config.toml
model = "image denoising model"
dataset = "numbers of one to four digits printed on busy colour backdrops"
train_examples = 73750
horizontal_flip = false
task = "denoising"
loss = "charbonnier"
arch = "unet"
channel_attention = "se"
attention = false
residual_init = "none"
beta2 = 0.999
max_steps = 11600
epochs = 20.1
warmup_steps = 1160
weight_decay = 0.2
Rows from block 7, named by matrix and row number. Each number is 500 + 40 x the weight over its row's rms, rounded and kept within 0 to 999. All counts start at 0. Numbers have three digits each. After the name is the row's rms in percent of the matrix's.
# fc1: squeeze-excite reduce (model.mid.1.se.fc1.weight, 24x192), inputs 96-191
fc1.0 006:479472499526559567501501493472524504505473508465487537509500520469490481599532514544474540533460512536516497507476484565516488521486497564499512575386570568520488505508520489526491549481483481532543444504533487472526471527473524481398601456518488531560428475469473483546513500491541490497
fc1.1 148:484486379539476476535576494550412522485533502521497497526413554492491513490452437495521480476501481525623532471526533496488578522477413487543505493508489526507424589539487495571510467529485486504511511525503499524498490530519509496518481452519507480460507487525521490468479501459474509568
fc1.2 163:503512599428497483501454497438535503476469509496479507503562522541519510497513592482506474487512455453418615551509476482488434425513584445502486506510486522538512537444565521533540485571504458501478514478495484503478499492527488480518517529487527531581505462491522545505505459571559537487
fc1.3 007:499452562533536516469466536418488456472474496480501512450505486456461453512482502512440487520431488458507544487516501551532447489484470550488540595450546554482498516525528495505537538553487492520518435548545482465491409496445489521404501478553499506552447525478470467578532509466506514451
fc1.4 126:509524576497435489519422481432556537458471512501512503516534573511515507465505542504523464508517536456391502469495412500476499558464531498491532488486447488464490492480484535475642473493498508460478511463492508587457525476528450487520508538525489486486527488522514488486498565516551478482
fc1.5 137:454499408490562504490485523498478491567548490531499443477438479476523525530523491580497505489507520506451468561458499494510545597524520524548459479511511469496553497456548495413442548501514521610474509463474537477531603455465545485495453466479536477495479459514499498491551553516489500485
fc1.6 120:478522537469590493504497534501511500482453525515461521490536414534488501576480438465475492471500444577476533477536446485495471415506547534516468503476515518529501426489507509498471504460542473448484503476482509425492374591482505503489524528486535524498445530510482540491458494534459557533
fc1.7 022:476412534528536548480465508478516471526472453410553514453492508474471440549511532522481579546436542461477515477455495547530523476479500524440505631471583561451469552516520491490520540520486474526521429490555445553526483498462504527440559447545498524518448486488453472579489534439496487455
fc1.9 100:486453521511519572500495497444547438540517491449531543443518525441473427527516513535426505551443535461485540508435505554566515496514498543468500578432530540457479536518563449527526536553454461533553436522566457526546514485478536546429543473553476550541433454491427459563545519464535482493
fc1.10 145:531547425502484488521580529499541501523529542527502486442538500491511524473482444554503454488527513549433506519497436475473459642518540508558507457503450455526548457465494536475494479458560544528438519509478534513509568474511516457521430528468464477486475514465503492471518530510486511468
fc1.11 124:530508475577474485538581499598471513484526529535515499522533480503502529480523412449532507470514480558594473415537507486471564528473505513523501469518482472497499461534414519508489457455537557444518517490470525539477439526515463506506482527471479437413514587497502471466462495480427504523
fc1.12 017:431479500489531532485567515464490468535484447469499554485473507517446489541476556538439539563462518537530567484488469525532501495486516534484438571446521620474454553553546463537532545519470476520486467540568410500496440567470491527460531478572527569516455490460484457544490519482518451473
fc1.13 133:488505500523480480489552587538490488467461525522469528458548483518474514496514445459515464462505433568447530527526485488447463507482590508562465487495501509561520481464479501516501440486591498466515509528464500480486450634528499497516515529470525520521498581479497547479506506517478551522
fc1.14 019:464488516526493566509500548501518440510489457458512594492510536463432452522500537531448497553446526518469592493459514576522449529487465524503456520421519566461477521496496446558543480526477467487529411562558462488530493543455530522489518493551519541540436504465445513557489531473536466540
fc1.15 005:462483563516530556537496566462560497487487503451537505540527494498504499514494498562423519541481546489470574501484495527564467533458486493506413528415522536494442493499489448481519505535494491470545365494518403467457460457509533550475553483536510540535471461445456483517504468525571500490
fc1.16 120:511507483501412472533518482488501528466537504499493507534492680507500506452479494497537474499518500469520529503515477490461534524475464451512527490511459506508465538502486520578661451501504507491488517494506477576495518499539470486535489494510488483479540505513528502483488515486553479541
fc1.17 008:482423501564559528510519505488506465500500477476523519457517572501476473576518540539436492500483522482471596474456480552495463481510477509499494563436488581508459533519532503485514466536499467524517463528508504505493483528487490504476521491503472526522324482475479506551492522468500501525
fc1.18 150:503529490490538502489483510514488511506495520519482471519499318501517514512512481489500515483512495523510421485502527486487523513522500551498503484517516459499564437499468486394361531461519540476498513481481540417504476491473498489495467518477543488467504544525488505487470489525439502498
fc1.19 124:530536572451506493498417436541488554450402516518499482555529442536530523489458539417523517464512524477510450421541493481502473459491496524457530484520499471474497452515415528468473514465473503381496515475475515490438454458519456476500536565492517482484527502554501482491440448526478525446
fc1.20 007:513406553526463510504491484487493494476441508439514565460525483483498465531486522465450512519442525474522515375479514546544462488491466502496509578474544540473494525548513486482496510539509502513532483554529464547504430514472521503461539510534512550558463528470458461571468521452460463501
fc1.21 013:514386533557576536485483523491513470500488511464514558478510496486454484551515503501460513539448492431492555468491513522516485492495479550459473563392566586496483522519514477524506483539458464482516444497536467492550393512485535501463544462514507531515355508473481514556502507476496485494
fc1.23 157:461486416474594485441481524491466464525433500516472456370430499520497502583528518519497500461481466502446545537493435483543448461500528462544445512504511525542521485451598502486476513517516434585459502494487509472509520512493562478494490454498502543582417410504510524524542508511498570483